python train.py --model="contrastive image-text model" --cutout=0.4 --encoder_arch="efficientnet" --encoder_stem="deep" --encoder_expansion=4 --text_encoder_norm_position="pre" --text_encoder_bias="all" --lr_schedule="wsd_sqrt"
Rows from block 7 of the image encoder of a small contrastive image-text model, named by matrix and row number. Rows with one number belong to one channel. Each number is 128 + 32 x the weight over its row's rms, rounded and kept within 0 to 255. All counts start at 0. Numbers have three digits each. After the name is the row's rms in percent of the matrix's.
Before each channel's rows are labels from the 100 images, of 14976, where the channel reaches its highest value: "strongest on" is what is common among them. Only what is clearly more common there than usual is listed. The data: rendered scenes of coloured solids on a plain floor.
# convs0: expand pointwise conv (encoder.blocks.7.convs.0.weight, 192x48x1x1), inputs 0-47
# convs1: depthwise 3x3 conv, stride 2 (encoder.blocks.7.convs.1.weight, 192x1x3x3), a 3x3 kernel
# convs2: project pointwise conv (encoder.blocks.7.convs.2.weight, 96x192x1x1, transposed), outputs 0-95

strongest on: black object; its colour: black
convs0.147 107:158056102098103093136151168065178137101159143092089084116108123158111121146115097152119155172194068119191118138150118113112113175131090150133129
convs1.147 099:084123074115114120081109091
convs2.147 110:189111109153145168116107078133168140117082164106122140133109117137169141084098104124110100087043131116216079166121119101135097146113159146101108103159096125126201114080166175129127095118127145078131120116152140133135129145173127192142114143125137168136124113063115140104156110124162235182

strongest on: white object; its colour: white
convs0.139 099:114193124099113098123122100158132125168180116148127214051128101077135149112122134136178106123139094165153126128091088097147124176136132141099060
convs1.139 097:121172178149167170137155115
convs2.139 113:141120072162082110077172110110090162119104185102148112142137116146138135128099093157177089091096092097166147130149120151109093145113162130115123079095108143049168104121137104098108088095168190071100119116168163105152183190190115115122112161152116132135105162086088125123179076097135182164

strongest on: green object; its colour: green
convs0.126 096:093168135157108170092081155175142128177143196173094172150113139037101104130137089120153085160093160112114141130107146144123118095177140111123101
convs1.126 091:143158146131167177148170168
convs2.126 124:084116102107178139074157084136215148147122164116078159113142139100147084153140168128138128177141131116147150140092171063172129157087071159200154118181105170162151098176126120155143113150108136146103124105078142088098120120124095080110124117136098122039144140155134065142092124077116154135

strongest on: pink object; its colour: pink
convs0.6 104:161103108091101150091112131092134098154179175110148162117135112028155124114077119152136100180150089111179079150096122094111130162144104156108089
convs1.6 107:098069117081094136094137136
convs2.6 069:125128065113075102102101150168163070122101092131147160153119144110163132181170115135133158156070137152137131093125189139169119112131136133202146144079150166180131089071167165154093082175116153131106138097081126100135085135124092178120140159111109104069170081140059099156115111073121102136

strongest on: black object; its colour: black; cube frame
convs0.8 100:148141085118078110104142145064160050134161127106140112155171086116109142117111133134138145118175107127190124161065145108141097154144101213158146
convs1.8 099:164148160179158157147144167
convs2.8 114:161165132072081100164110177140110125123088139145235104111082137141175132117156143088142102124143110168104123114116087181101156076181117073133147170127162138107090143136140176144075118156114107106124132168098087173176182104133136155192095120088143063169142111159111122165105154122134115168

strongest on: black object; its colour: black
convs0.14 104:150129070143134143101112159091128077136135168085180104196145125098112112089122132131101149124152137111151125146103173145144126112108066141240161
convs1.14 092:096104141093088171109079133
convs2.14 093:097162109107155137157122131096174094165131124146149128104163205196114099146140068135158136175167141194074078131152113123110156114110102093148145158134148108149098147098194131174114133189181102153095099144101067177122099113172107122109174090114143115161145122148108119132085157185167131063

strongest on: black object; its colour: black
convs0.136 098:151148040110139132077156169098109123164118128135186129144162076112126096072135145131112141084151172147136134113075139123137105110175131184196151
convs1.136 090:142161106170175105166159107
convs2.136 087:143152126121137122116176141140139077152131143161188127120146185213138069130109083151099093102095114235191138159119102121080130115124171113155122149124162120125124166126169159106087098215140158106084171126146065163150122138195095147117115107140164111166120159097119135145108117126155153110

strongest on: teal object; count: five
convs0.158 096:114159117147137109107108215167159131144117208148079098102127155140097098120170034145108118168165133141123159086140109126118123138138108144157078
convs1.158 100:098129122152115067121121067
convs2.158 062:107100057173147134133126061082164109138136122085105109120152148128089120131136094192191121131140138131170158103119167082147075134135084170150136097092132130124184096120145126150150160112147130114134157170163110100123087147145040129133207138179093162063153105082063143146142076115130133112

strongest on: white object; its colour: white
convs0.115 089:117125169083112108170179089123111128112119120167091158093118125146122210104159122123172111092158107187117122119113113117148072127149166129054063
convs1.115 093:131147153147171165146187157
convs2.115 102:141111150176141091146148111105168146074115143063101093102122116152129123069109166180140076051109139121156137137119093131146073129144097140107142052156148170117164117146068116129136174083113140116202127141173125122176131162100140139114144099187084142114106152097159112085170055123089156166

strongest on: orange object; its colour: orange
convs0.104 107:109146108144179169130128114164048159121136096126172165134101122121141126086130163072145154093092160142057150102133103151147165098146204087126150
convs1.104 095:163093097143096092115119073
convs2.104 091:156135150107158156176150132183184126063093055127148110126089132105196145154215160149107126144103134124147119125153172134133181128163080131122131122107129118182151148116163150178156109114074100176142127200112115123131072151087102160138161124159108133078144044108143131182128121120104122163

strongest on: green object; its colour: green
convs0.186 099:102189135152106162078085157179136126166149208172101155159108143044090092122133092119155100148099151110116143128108164150113122097170141116130104
convs1.186 096:139170152135197158147147147
convs2.186 118:079123102103191144086157099145215155154127161137085152095142140109147065150144170123131129177150120129144157139093175060169138151098073151196160124175112166161144108189141126155151117151109118151099134112073141096100118109140086073114116117142108122059150139163139069149079131089115158125

strongest on: black object
convs0.61 099:092134051141108131141116138140114087058122119109170114110163078171120096092157135119147140075143132186149184090101088079187127117104125150157145
convs1.61 104:067115156135091089156115104
convs2.61 088:147088142105120164101151161151185104104097083161089131176128082083133135150150122133125140110089158072130133113182191125148171163126122140114103095109022084141128136089121150170190133103127043167134139095087156126045133133118156110119111150167177151095135130140151110114137151186099124123

strongest on: green object; count: five; its colour: green
convs0.144 096:163181122142126104114112201148128139158141224159081103127125143087085131118132069134113080155128099121149103105126193131124083144172112151128089
convs1.144 099:125086077144108076129162146
convs2.144 064:162077103132175137086069046108151148114115085140108124168140166136099115151158111145126133173120149139134125109119178063130141161125091148176145100126139126105151153069172131176154075136108099150108087139115110131138075108133048148072172110136120154068113073053075151133102146108129168108

strongest on: teal object
convs0.163 100:148104095124139107156099134128137167135146160109118149059089154180141109090186077122106104167192108125152110111179064150135138195111112094091119
convs1.163 091:131155150084123184085096135
convs2.163 092:091192138191123129147139141096087098148178138043128148136126140134118165156102111192172139109149124131123155091165128112108108073115131139098120128067147133143125128136121069113084157112175156137140152165197101098144083192141096141129228152153056151124159159086112163119140102125123099111

strongest on: yellow object; cube frame; its colour: yellow
convs0.52 101:122115115149135159122124106122101141146155142177136172156078090109130113082150137039227104116112130152108130150116125114202134115166195130116118
convs1.52 096:172158145146169152148174158
convs2.52 111:093087121178135124117112086083149089191103163073126129159140161130148115136103128128199090134116184126152120150134096149192021115110155187142155145145148151149107080140110178129134145148166185084139159102122143138165157135140135171213089134127138110108140177134105070129140104124173130142

strongest on: orange object
convs0.90 108:180129136095162106127175128117015232107120122128154136094127107098147162100113201108137122101128128145110113090134125127129137152159153138127137
convs1.90 095:141156148139184183133161150
convs2.90 099:146108092173138131089156149076129100122168115139114128127188106156100101096082088173112145117056147120219170103057133094133104181151160166140070074106125108118167177131109154155137135119123175090131158121171156090127088103132121208122137174162143182139134101098120159108113100128138098103

strongest on: orange object; its colour: orange
convs0.74 090:166117127110160124188167121106080167081128168160121127125085119126110158073163135058178115092138097160091129102146152114176088145161169138071117
convs1.74 098:151163140141151171165176160
convs2.74 104:103110124158183137135125125086156137115112090101110118098159136143161162071138139156152111157105193125163154090117097137187090130147125237100116104121143124150108144177072183206175160105131110103205167168172113121150086110105098181163141151161123167099180132095124132138096126127137126119

strongest on: green object; its colour: green
convs0.35 098:142196143134096115072127141124177138191140187129092132143088105062067110122094117160173093170107121098133128156096161160118112125177147167138114
convs1.35 094:168159093155152100151099083
convs2.35 092:114147078070116089099127125113136174172129204144150157066120113118138081118116160083168129180152084146127162111065117117149132115113091114183143168149128167080135113192133121152099126161089144067085107103090148104119150086156112091153111138065124115123169165165112096155078158074131155176

strongest on: teal object
convs0.110 103:156093137119119073142172144143154145141142172154053095103108104146071147146171091179120092153177093177140147116131111102120103123135157177134056
convs1.110 098:142144097159118093161111063
convs2.110 082:067148125191133117161137098086109094162165152083149138140145172126116152176126107190198115141191113156109143131166120120117108088125101125128156136082157138133163110138174077115094171147169173147122122177163074134155091188154070114127193135145080140096145165071073143155147083124130114116

strongest on: white object
convs0.123 098:094158168074057142150161087145203094122160085108089141087140148137090204164121116152162146127158126131145142147122124139117112141124125114075069
convs1.123 099:113125160095110148084063123
convs2.123 093:139145158139115055124144133110108159103133136114149095105104127174131075115104177156160096095135094159125141144091066148092107128161148065171152088135164180086138135152110105096066145129085140100149087127146102127176142144096117091113096067127076089151071193146162127104154089087069136192

strongest on: green object; chain link
convs0.174 101:107177124168124149068110160161149074148145155149112139154167178088126110116129083139081131107113154095145164140098197116100118105141037135167119
convs1.174 090:105153141095120178090077141
convs2.174 086:086145109117179101080125108074185123161165123123107131067186160177076055140109121161148133177171137163094120097094147078133145155091079125199147130146149167122126133153110100173130156154137084137101107111092105131101100104137099082083190086145103130121116154143128113101061145141093121073

strongest on: white object; light from the left; its colour: white; sphere
convs0.63 102:075181174106097120161141076184132131111127142146117174063133123112125118170135126184147105137082109143138146100110092137120136106120149096027092
convs1.63 116:145133126123131084114066074
convs2.63 105:173101105169131174079133105171141147119120146100126152163088083102139144114094120148114131076070122099198160126125128103154097139116161181094076098127070127097189112105136132100145069101127144058130121125152174099121115155159131168125126186146122185093122141053129137117162107100147199189

strongest on: orange object; its colour: orange
convs0.0 101:142107160127133156158155089128107166076107144141096132128060128124114133122141148085181109147100112121044128111153135166118112130171195101038134
convs1.0 101:104093155093084145075141142
convs2.0 078:169167141118092077182182186127176069085124116131140117103100137125078112110156147124119138082183109155093169096081158115128138101183064121155122133147171152144090125148070156135076170118075147163158189162135079102147131144070116133130141112158092116097165114163141125113115071094084103144

strongest on: green object; its colour: black; its colour: green
convs0.149 107:138128130061119122110124116113103144112124143107162168078147098027206107143062162146115124145125125118113069137103076124102163174155130118116125
convs1.149 109:114126109091073126065111127
convs2.149 056:134150093089121182110140136226106121123126104182141170148112112086131132167164108129105160136133106132129164095129183089108209131122137124119107129081065101148159154084207091119136066142090114159078125161117142085076064134133102113105138181115161148093137081128107153193137152122127133118

strongest on: orange object; count: five
convs0.71 099:138124066127148116122120140160056154130139126145198163107142072112170113086136155117135091089116135206113151080107097082187152134147165139148117
convs1.71 113:138109133065067127118096129
convs2.71 068:150092127147155203090085106118142159142112071119123148149143130143170141156109109154126151145078173093114064102148079137155126155095166174070108116142059084121127165081160132169181092132191109070118071141129174139124094113124124160143156154117154173155106104081115137158134170167161187128

strongest on: red object
convs0.135 099:178160101080163121087156157093077169124094107106176121106125085072141123086067179137124108114119172112116094095104107179118132138162156129158176
convs1.135 134:115117134043108127098149130
convs2.135 077:168123116142167151150149149147167141057144047154086091120152119147109121122137111172081133107114142132142104106115156097086164180159085134124098059113123111171154177107118116181153135110114109197140112167142111107112071127089114133059159110182121158127094051102143178096149118137078110077

strongest on: orange object; its colour: orange
convs0.65 097:125181094128147127160139122104088120069112106082214122099127097137135128066126173092163159065131160157106150092116092146182132137120150120148177
convs1.65 106:119089084146083114109076136
convs2.65 066:113123079133119163157151139128151113113106073146144096123155151102145165121199082148163123149136125141149156083126201114140148161193090158094111108057106094144158162121132161180160114130113138152146169206149118114122080126116079145170143182156136157095140041096087150196131114121146098096

strongest on: teal object
convs0.94 101:127115117174170150129136147175093177112109106144116083145090139189094111144163116121125126117102137168060195044183132139139131104140174100152124
convs1.94 115:148139117096065082123098104
convs2.94 074:216101170110127144138121139134148141091069114154139075139115091150133132099108126110083102054094137107142107147145089169094171135166154119070100105158118071099125161101106183138157114110121077092134123136167137172121179114109193159160083112154180136187097112098178140083158153185126144142

strongest on: orange object; its colour: orange
convs0.105 093:172113143124176123209156085146099182067138162146123137131081136117108167101141123100172088114123089139082135078176151134133098145169167129079119
convs1.105 097:147170140149181178140143158
convs2.105 124:144097127119127123172099124110161125105091109130131114116136117120131165027160148111151135144114173129153173110078121139187114140177111189120114114119121122126147127135066215199156176104092119096223167149146128139150095073086128186196120144130135168097166091125114126135104106130142102147

strongest on: green object
convs0.53 100:094167164115061158139135138164143105189119160167086149128118129114111096150133105110139140170120155158098117149072188129146089065166141134105051
convs1.53 096:153162157139154125097085074
convs2.53 100:058138115104195124112134077119174185165116186110099106087154141130151077141134202136166074159199124153129136168130119102128140122103071108165186119188138166149154111192139084114140127162128126139104105152130105128128115107140087066106133073127100106095099143147130081165122149098094182138

strongest on: black object; its colour: black
convs0.167 096:135157074135112104148127165078155066105125174115146117119151110144093103078159123116166154120192118124224156147093123126166094139107105149150184
convs1.167 097:129134126139178182126183152
convs2.167 100:160215153092144125146130206151155105125127148117170146072071149158182116142111133118097125112132116184137125101125075145092159016121111123113110177170149114152068200167126128118076148145141086137130146175116067171143142128132120152134142119115126106159168144119164139155089174125127150148

strongest on: teal object; pink object; chain link; cube frame
convs0.185 101:145068100095099145102143141128164135152178141128096134111155144123152135183116088173081133193168095126188120131140082101064149181138098145113083
convs1.185 104:119164134133184143116193136
convs2.185 109:091159085129092121167119109139105071135112104089165143129107141076149192160189115132183143156138116115107157103151184146146139089143106135117154171041131127165140087119167135128108126124137141161138169180141120101144118171144085145177168186110098123069184093134058133211128106109138096128

strongest on: red object
convs0.10 099:144170094090117102108124122120108143129171124075194146100169078065175164100059188138122130092136111153130103116093085116148176169142120126148116
convs1.10 110:147106106148096082126095071
convs2.10 067:128080104152119165110171160160132097153138086151164162215125114115173117158157082194157144126135144140187191110145152125137163135158170165122095126080074104130155163107173150149150128176137164130124164116130129120105047129156103162169123190150167158102133137047086143173148111134156135124

strongest on: green object
convs0.64 110:144139124128138132097125205172147161156132175137075108126104137110076124141130000151119098176120129135117164097147138149097112138170144136155105
convs1.64 093:111097109154148148133195169
convs2.64 090:087112085137149143126111049108123163159148120112074125098183146114073141104154117135159149181186130126131138124106186050120127177124051151146139089116120118120184108109150087145151155103102122173144089137161117115110077114134089086077179116124109180086139087103091155106116104112108112055

strongest on: orange object; its colour: orange
convs0.156 099:170126108169160111171110108140083166100154119103145141121094140144167166070134128043180085109120086157117128109154110083192161184132141122126140
convs1.156 092:157168140126154150086085085
convs2.156 078:121105097143117146076080087062107199149144124099087148129193151146094136097084087131163155171138140090074119093111107113162092177095129179117095094118085119082155115092112100137162117098176149078138046104131176114122102092132154133102174149100123199150127104142115152104109130154162112088

strongest on: orange object; its colour: orange; jack; cube frame
convs0.175 105:181137139093161118128185132104060252096125126120134128107128120081129159117097183114136128116116123124098117077126125143111110138188166122107137
convs1.175 097:153169143154174136134165178
convs2.175 103:162113107137118102097168173102133097117167104150115130109156093139097079079096102151092153115064119124195210096028142087128119159187131147151075092104118128106155167159088164151117160119102172114145183137141162075118093101119124177127121167164133179120138114117133153118109086110121073119

strongest on: green object; chain link
convs0.18 100:114138115115080148122142197097175081173091183138118119159122111130094059115152091148129158154158172133144136125084145144139081047171107149139138
convs1.18 101:128087153084081139098096154
convs2.18 097:158182124104155164175109113174127145137121146147151146096105157139128123108149112115094124129133079185129094165110120084055153073138085094124122159150128119131123169104198127075089100164106111166128130186163054170139106131189069125095160103095119147134142080102134189181101140107158192132

strongest on: red object; its colour: black
convs0.34 104:100119144136123222126121125155110124135116148173121175152096114091128108133146123083165143126075179131040145128105137124139126067179182106100099
convs1.34 113:062076110103106112129107131
convs2.34 085:147164197111126141198118165172125064131143124121148172139054105079143131149147166084099169101099121123110136159142116146139160046124145142105113210145133107193059113136113150088095154125103107145161182138127114139109148159090171163181112141102126116106172140177178130142103144148141094160

strongest on: white object; its colour: white; its colour: grey
convs0.83 098:098116136082030141113139125125150076152118079139110134127167113123148212149120109143122143114140149160137109156072124083124100111162121154124043
convs1.83 098:124138169145177180150155156
convs2.83 151:141119133131097052137161129142130148052071109120159043143101111126160155159167163158159073103110126110125125120155133189136135140178121080158194085098158203122148105126109140145120116107126132138133127149115133117177166174093116115151105113154091070112078111140119085139190098099059111167

strongest on: red object; count: five
convs0.93 097:149146134061132118080198135108097156121125126114182137100169106086149111142078223147100175123110183098121125143108134156083155107152147139144146
convs1.93 106:118075084074112113101113132
convs2.93 076:175090179100151146161145148183191113111145126155084121150097105101088086095130165102067128056137110139159130182109129083115157140134095126124103113190109125157150148133114077076134166124076093167160129076138125141085116124082187097080098080139141146118116145177207115096139103154099135143

strongest on: orange object; its colour: orange
convs0.176 102:160145148067112114146147131058156139128142168106093109087045085114085135101118163107197111188157121120103093176128119139156104144144149136094108
convs1.176 097:162170131161129094108084087
convs2.176 097:122161156137169096098117169072133151125164150060122168063097106148157142131054165145160139144144140125115147050105070137172098076102141155098101123160134143097108180192086102151105175082151112079154102158127129098125119134104116143159162158121088161125179180080158133145085147107109151162

strongest on: teal object; disc; its colour: blue; largest object: disc
convs0.109 103:124136114201183128148105128174125131095091087123133102130128179154099135117162103122099096102098136109135210084188124150122114119089123064134190
convs1.109 097:152179178125139138134084091
convs2.109 106:170133118118061129123062122113092177107156142109078147118138109110056168097116107103113189118131107098103099115097159120134107154097103130089097115120103097096144113058106086130137166075116111116161054086121172117113118115112186130069173141097115182171127107139151180045135126138131088100

strongest on: orange object
convs0.183 100:150122189123143136146175090129119158108125119149086121128056121089115135121110120109160094132103105118063128099179169188109082127173160107049152
convs1.183 093:142182126154167126111112070
convs2.183 084:146117157107098096165108137142173090114121131139125140114104097077117116085173189106127163131116139117121191127053151112179131114156098133151123142134131165141143101125064186143126168107043140139201157114111152090132115103075143153166098125121101142062193104166147113118079076106092078172

strongest on: orange object; its colour: orange
convs0.127 099:141097123125154139204160106105096162050137072091119072114123141184123187113128137085140138106159119138101144098203115135142113141139164102086129
convs1.127 111:130128071132119072146121079
convs2.127 073:196170146104134116200109158126158108116099152120126137087102126124162100060107137080081133085101116150141120172066097110123135087137111091133121162202149128166159122128126200124075158127100119130185142135130114153129145105104194179148098093089105136161160109186192150109086105149148119182

strongest on: orange object; count: five
convs0.98 108:127119140131141167155145081138071154110147126134133152142073124102105166116129159090195108121104122137049144132132108131136115111179239112090111
convs1.98 108:146089099127076078107102112
convs2.98 103:171163163093149142185097155179147149083125070138137134085081113109171154105194173116091157158134124152115134107092142116127171101174084125126120138130153130160114183124138150156121131108047089151185122197128096129146083100073105124126152114110090134110162047134164176154083142084111108144

strongest on: pink object; its colour: pink
convs0.38 100:151091118113103144103092100098142113147204182098130154143139120081143138128086143159143115184154062115166078168100125085117150185127095149106077
convs1.38 096:069127151092126171084128141
convs2.38 066:105158038134088097166099126138160111133094115093110133123138168131154155146173108157182126147142155162103130083104168137183100123141072122163170137084140168162163065066139139187112161164133152123156129108077107110176078107116105136127165157144088105088175087142061085125129076114136098109